config.yaml
model: "class-conditioned image flow-matching model"
dataset: "simulated grey scan slices of phantoms with and without marks"
train_examples: 122500
image_size: 32
horizontal_flip: false
conditioning: "class"
arch: "dit"
objective: "flow_matching"
cond_dim: 128
targets: ["side"]
num_classes: 2
cond_dropout: 0.2
logit_normal_time: false
norm: "layernorm"
hidden_act: "gelu"
mlp_ratio: 6
head_dim: 64
fused_qkv: true
qk_norm: false
inner_norm: false
patch_size: [2, 2]
layers: 8
width: 192
positions: "rope"
optimizer: "soap"
beta2: 0.999
learning_rate: 0.0041
beta1: 0.9
shampoo_beta: 0.999
eps: 1e-08
precondition_frequency: 16
max_precond_dim: 1024
one_sided: false
adamw_lr_other_params: 0.0019
ema_decay: 0.99
max_steps: 20500
batch_size: 128
epochs: 21.4
lr_schedule: "constant"
warmup_steps: 410
weight_decay: 0.06
adamw_weight_decay_other_params: 0.05
Rows from block 3, named by matrix and row number. Each number is 128 + 32 x the weight over its row's rms, rounded and kept within 0 to 255. All counts start at 0. After the name is the row's rms in percent of the matrix's.
# ada: adaLN modulation (shift, scale and gate of each sublayer stacked) (model.blocks.3.ada.weight, 1152x128), inputs 0-127
ada.459 080 [129 207 162 160 132 134 100 143 147 183 113  72  91 155 138 147 106 179 152 134 101 105 129 155 148 166 150 127 123 126 117 147 113 164 177 156  88 139 114 134 162  97 166 177 150 111 159 129 115 112 141 122  43 136 156 138 136 136 127 131 191  89 164  78 111 140 125 117 157 112 140 228 144 158 153 184  94 110 104 122 174 142 155 182  91 117 120 104 136  68  78 113  98 140 114 104  71  81 107 129 139 133 100 189 165 105 100 119 163 112  54 125 125 140 114 198 140  56 158 145 120 154 102 172 142 136 120 109]
ada.460 090 [122 117  93 112 161 127  88 116  63  83 142 110  86 156  93 114 162 110 101 125 109 106 152 131 107 149 127  58 106 104 223 131 172 149 161 129  80 122 109 105 106 174 127  62 126  88  79 105  99  91 151 132 142 132  90  90 146 118 135  75 112 113 202 130  86  91  57  92 119 113  94 144 140 135 105  84 129  93  79 148 164 163  74 104 178 138 129 126 111  88 106 136 126  67 114 112 167  91 139 114  81 107 122 106 198 154 115 173  93 127 150  84 150 131  95 131 101  99 154 101 108  98 136  59 121  99 142 112]
ada.461 090 [125 115 161 133  95 166 152 112 181 146 147  89 146 142 109 133 118 145 100  93 122 160 152 126 124 137 130 124  76 115  53 122  80  87 113 183 131 131 134 135 114 165 190 177 100 126 105  46 124 100  82 108  96 127  23 174 144 104 103  99 133 106 125 123 108 124 114 105 149 136 194  94 172 148 131 166 134 111  76 128  56 136 198 125  69 145 132  73 131 122 148 133 176 144 126 107 106 188 130 100 111 119  76 116 142  58 140 128 172 177 149  95 119 145 143 160 171  84 147 130 123 118  98 172 155 160 113 123]
ada.462 124 [109 197 147  85 114  65 134 146 123 148  99 122 156 118 100 105  85 131 115 157 143 101 105 113 122 131 171 155 105 111  39  74 113  88 104 134  98  99 128 124 125 109 102 169 134 154 132  77 180 166 133  69 128 124  91 220 112 155  79 132 129 109  84 104 129 103 124 141 104 134  89 105  99 108  71 124 143 135 119 101  29 126 172  96  43 144 133  83 131  87 155 164 123 125 105  87  95 149 125 118 129 151 101 148  80  85 123 110  81 128 162  59 137 142 141 153 133  99 140 105 125 112 105 131 167  97 102  73]
ada.463 080 [130 115 170 128 150 133 143 131 122 131 173 140 189 131  68  91 145 152 145 143  70 154  61 146  79 122 120 122  87  67 108 154 131  81 168 153 113 128 204 129 121 145 130  59 196  97 129 101 143  88 191 160 146 162 171  57 144 121 112 132  98 143 138 122  99  79 139 111 110 117  68 117 130 105 115 123 117 207  94 136 142 122 131 130 137  94 121  60 126 131 164  94 148 137  81 127 147 125  84 139 103 120 200 131 107  93 169 152 138 129 127 160 163 126 193  74 100 184 148 161 147  86  99 135 139 156 105 133]
ada.464 094 [143 137 178 147 165 108  82 170 150  92 186 132 216 136 175 123 141 146 178  79 150 140 154 172 127 128 136 122 196 130 170 152 135 129 154  99  94 168 141 116 142 160  86  78  82 132  82 117 107 164 171 161 134 154 192 116 182 148 136 133 141 141 168 132 126 185 117 125 103  92 159 130 156 130 113 153 175 110 134 180 168 122 123 161 178 193 123 112  81 143 112 107  79 129 141 116  79  86 147 177 178  95 158 112 135 124  51 105 161 158 128 167 113 127 126  91 104 138 145 159 121 107 150 113 150 126 133 206]
ada.465 097 [106  77 172 136  81 138 128 149 161 192  81 121  38 123 135 119 156 202  62 120 181 134 112 125 123 103 130 128 129 162  39  98 154 113 157 148 126 141 158 116 162 104 129  54  85 108 140 127 145 165 135 159 178 129 116 119 161 162 130  74 117 133 179 130 102 122 113 179 132 143 186 131 152 204 103 130 157 140 147 155 102 111 108  77  81 142 126  99 129 107 107 141  95 100 149 129  99 152 186 140 173 128 132 155  76  98 131  97 113 110 135  79 136  68 111 128  84 158  94 115 146 133 176 169 152  90 136 113]
ada.466 096 [196 106 142  98 154 122 109 138 104 202 119 126 199  73 169 162 137 154  97 144 117 144 201 144 174 132 152 111 121 172 126  85 118 133 118 117 104  84  83 120 139 122 111 199 147 162  85 143 140 137 160 124 141 110 144 187 150  89 122 133 117 145 156 164 159 127 186 148 136 128  81 168 152 124 150 166 140 167 150 153 123 148  96 110 120 210 164 187  96  86 101 108 156 154 153 141 118 158  83 104 192 142 129  83 102 135  82 136 127  66 129 180  54 184  83 117 109 132 101 125 155  98 105 128 147 124 141 106]
ada.467 102 [123  98 131 192 209 102 107 172 154  79  93 126  86 163 142  69 137 146 106  87 155 116  98  86 178 118 136 134 178  77 188 122  95 102 145 136  96 133 175 148 121 108 148 119 173  98 123 203 157  96 137 157  95 130 101 135 161 133 201 101 109 168 119 171 142 120  81  95 126 101 154 142  91 148 103 135 119  91  93 145 122 154 110 155  97 110 139 148 179 121 117 136 168 145 120  97  82 114 167 105  84 104 135  95 153 216  93 135 126 154 127 134 140 102 135 110 200 130  64 149  95 126 111 146 131 185 168 162]
ada.468 086 [145  11 126 154 114 118 134 171  61 122 162  87 108 122 153 115 147 106 116 163 148 190 107 165 109 118 120 123  93 124 198 147  51 136 160 107 111 165 148 152 158 106 149  94  98 139 150 146  63 194 105 130 110  90 113 204 136 118 140 114 131 149 112 136 135  92  79 103 128  61 153 139 150 132  80  98 108 129 130 171 117 104 155 119 115 191 133  87 140  97 145 158 117 108 150 125 105 175 122 112 172 144 154  47 138  81 142 129 186 103  47 105 127 112 117 147 136 135 140 104  93  86 137 120 123 128 139 146]
ada.469 116 [139  79 121  91 106 117 102 144 111 110 159 108 109  67 166 142 159 125 118 177 129 116 143 140  89 130 142 169  93 140 107 140 106 149 117  90 110 130 105 130  89 176  79  66  94 109 135 138 120 167  90  81 140  86  69 196 129 115 114  90 153 128 149 146 113 135  79 114 128 124 127 104 124 113  43  62 162 152 141 129 108 138 116 124  91 255 145 125 122  55 159 121 140  95 139 152 120 149 132 101 169  93 179 123 106 117  55 132 132 146 126  89 144 151 105 127 132 120  98 100 121  84 161 132 164  51 111 143]
ada.470 108 [171 118 138 109  84 123 133 164  81 166 111 146  80 139 195 111 116 125  95 141 157 131 111 110 117 189 124 109 169  97  91 174 170 126 219 136 114 106 141 140 145  91 193  80  64 100 127 125 103 179 139  86  62 160 150 135 127 144 115 169 137 133 148 107 122  94 116 107 136 122 158 145 155 190 170 136 159 128 196 170 168 131 168 175 133  54 134 155 117 148  97 133 153 113 131  89  92 114 117 147 113 190  64  77 129 130 138 180 151 153 144  88 163 157 109 141 152 161 120 163 156 144 161 105  99 162  97 144]
ada.471 095 [ 59 120 125 194  78  93  95 124 123 160 175  99 152 123 142 121 168 154  80 135 120 196 197  83 171 121 103 138 121 108 172 122 110 116  68 120  79 163 133 135 119 131 115 138 173 170 121 146 145 100  98 118 109 111 125 212 135 114 155 116 133 111 117 102 178 154 102 121 146 144  55 161 108 130  64 120 119 186 107 140 141 163 109  89  97 188 133 171 104 116 144 129 102 131 138 169 130 142 128  72 158 105 174 183  97 201 133 177 155 113 164 114 139 165  93 143 100 116 117 150 172  73 138 172 139 117 122 160]
ada.472 084 [125  48 151  74  42 110 110  93 127 166 120  79 129  99 143 107 171 146 105  86  92  89  96 126  75 179 116 114  90 106 101 113 167 166 155  97 146  93  74  95 143  42  86  84  82 136 107 110 117  98 125  87 123 131 145  82 123 165 132  77 125 140 104 117 174 105 152 122 148 145 181 173 121 205 136 105 130 102 180 106 170 118 106 164 171 121 119 101 103  93 136 146 163 100 125  84 142 125  79 106 125 147 133  71 108 158 132 140 137 158 109 112 154 104  87  94 109 116 124 137 171  61  94 129 127 108 128  96]
ada.473 088 [145 119 122 118  51  88  96 151 154 108 146 167 117 152 128  48 117  97 143 163 179 108  85 103  74 123 138 126 206  92 118 111 104 101 151 103 134 164 128 175 132  88 182 128 106 125 109 136 137  96 177 128 157 172 152 151 141 119 124 147 131 129 120  90 150 152 189 141 143 101 138 155 130 182  82 144 156 194 127 138 132 100 111 145 109 114 156 179 106 169 118 154 157  88 159 146 133 137 212 150  82 139 114 102  54  75 165 143 100 157  95 108 108 164 159 165 117  88 129 114 189 181  91 135 159 183 104 130]
ada.474 087 [135 102 130 111 214 184  95 164  75 108 142 133 164 131 150 166 133 118 158 198 161 196 114  76 148 118 157 145 145 145 111 112 136 106 204 105 148 140 162 101 161  60 129 138  99 103 146 143 185 137 148 178  93 159 134 146 133 142 167 126 162 137 103 109 115 129 121 179 114 130 150  94 159  72 206  82  93 180 205 118  75 104 113 100 115 129 150 120 151 114 127 168  97 158 117 161 129 133 100 133 130 138 180  46 115  95 157 124 133  81  99 163  96 135  97 126 104 142 145 119 127 128 102 132 158 100 177 167]
ada.475 090 [207  76 151 105  97 161 160 169  98 177 132 146  91  54 154 107 147 140 139 144 140 129 105 158 119 121 139 115 156  86 109 179 122 130 151 146 113 164 135 148 149 149 211 152 127  91 191 127 125 152 122 169 142  84 112 195  97 129 117 126 150 108 171 101 130 111  79  64 194 180 124 144 169 165 161 112  97  92 182 154 104 132 147 162 184 119 136 110 175 146 102 149 159 121 135 120 174 142 145 167 172 172  88 137 131  94 112  84 162 174 117 115 124 142 161 190 141 107  88 147 122 138 148 106 152 128  74 174]
ada.476 126 [ 63 162 142 100 122 100 124  95  83  42  63 186 132  89  65  97 146  81 103 101 107  91  69 122  86 144 167 149 141  92 177  93 149 150 111 142  93 133 116 124 124 141 136 100 126  94 107 106 102 105 195  85 114 138  97 137 113 149 118  97 103  96 160 126 148 139 123 109 111  98  92 139 127 137  28  93 118 159  83  80 139 151 128 163  78 133  99 111 154 108 129 147 133 119 138 104 109  81 105 117 120 164 133 195  78 146  50 111 139 145 161  55 159 158 125 119 101  93 111 103 106  92  98  93 136 118 127 123]
ada.477 072 [136 161 160 190  98 161 165 145 171 120 134 152 132 200 108 126  94 158 180 107  97 134 127 141  90 119 169 144 106  76 155 124  95 141  84 171  90 152 123 156 171 135 200 118 127 101  94 125  85 144 175 163  33 156 112 116 146 173  98  98  87 105  90  90 159  89 126 152 199 153 102 179 144 111 140 133 130  98 131 115 124 129  84 198 107 110 169 195 107 167 117 167 161 145  67 152  99 131 145 148 126 152 114 160 179 109 166 140 129 137  93 148 165 115 166 176 154 122 146 101  91 161 107 145 141 131 142 144]
ada.478 074 [130  29 175 160 126 134 119  84 129 134 157 176 111 105 103 111 133 161 137 144 147 174  99 123 152 144 115 121 121  62 121 128 105 135 161 183 144 124 101 166 178 179 146 111 108 138 124 147 109 166 161 142 173 147 162 166 144 137 102 159 104 115  96 129 185  75 169 145 122 122 113  98 165 134 154 118  83  88 123 187 139  89 117 196 132 180 133 163 137 102 159 148 150 135 103 139 190  93 152 109 209 147  73 183  95 135 140 182 142 116 197 100 149 140 147 138  84 136 137 100 116 145 157 102 121 181  73  84]
ada.479 095 [116 126 114  75 155 130 209 185  73  64 123  91 150 161  88 121 116 119 102 108 173  81 121 126 129 138 133  98 186 123 128 105 128  55 118 141  99  90 128 147 184 129 154 128 196 108 153 169 165 127 212 135 104 119 127  76 114 181 155 122  77 155 129 126 143 102 172 125 167 116 143 144 143 116 168 147  85 109 126 100 126 113  85 124 132  85 163 146  71 158 122 131  91 149  58  58 161 100 118 144  91 163  95 148  96 148 203 111 132 100 128 124  96 128 132 139 142  55 107 157  93 144 113 110 117 156 114 129]
ada.480 080 [108 120 115 161 130  86 121 125 173 160 133 132 109 159  89  93 112 158  65 111 142 124 163 168 110 105 140 129 105 105  52 101 117  71 120 149 133 144  95 115 146 124 114 111 149 151 109 126 176 176  98  71 190 138  73 130 194 126  97 112 164 111  91 149 138 121 172 114 116 103 122 140  85 107 112 117 127 114 138  52  33 117 120 102  87 131 152  45 117  91 136 119 120 124 138 105  62 136 105  86 169 189 126 102 125 184 133 119  92 171 114  69 141 164 162 117 145 187 146 107 118  94 139  95 167  75 147 104]
ada.481 089 [141 161 114 127 154 148  69 152 187  95 145 124 116 147 136 131 172 162 131 103 190  79  88  95  39  95 112 163 134 133  63 157 117  50  93  96 126 116 100 120 146  71 141 163 102  84 129 168 101 139 107 139 136 130  96 106 155 185 147 164 139 153  88 137 131  70 132 129 149  74 137 123 159  74 139 104 157 107  93 106  81  62 158 115 142  93 146 127 135 136 122 129 121  87 163  43 111 109 135 175 110 141  70 116 132 103 171 160 143 139  84 120 135  79 122 182 120 144 148 143 153 156 160 184 104  95 100 134]
ada.482 099 [191  62 185 131 139 122 144 142 161 175 119 162 151 131 187 136 133 175 182 150 169 119 154 187 107 137 173 134 187 124 123 132 182 116 181 184  79  88 163 169 109  63 192 163 140 120 136 114 174 153 154 126 107 118 138 135 125 129  96 156 118 118 129 115 129 103 144 102 107 147 191 149 196  99 141 134 151 144 160 130 124 107 108 203 143  59 137 140 120 140 109 166 142 130 132  68  85 138 151 162 162 202 133 111 104  85 160  89 116 107 146 172  95 175 156 122 138 109 137 113  79 140 139 117 114 153 153 106]
ada.483 097 [127 138  96 116 165  94 176  85 186 185 137 145  71 170 115 113 137 139 128 136 114 126 159 111 143 130 115 111 160 124 127 150 149 151 149 160  90 147 116 172 157  74 165 133 174 119 157 142 194 110 103 158  74 132 135  94 183 176 115 113 162 103 154 128  88  80 159 159 134 130 159 205 168 104 145 115 132 119 169 146 113 124  72 174 107  89  95  76 114 153  81 115 168 155 111  56 146 108  60 149 119  99 134  93 190 129 111 116 176 120  81 151 113 119  80 152 136 183 168  84 138 124  57 115 130 110 107 104]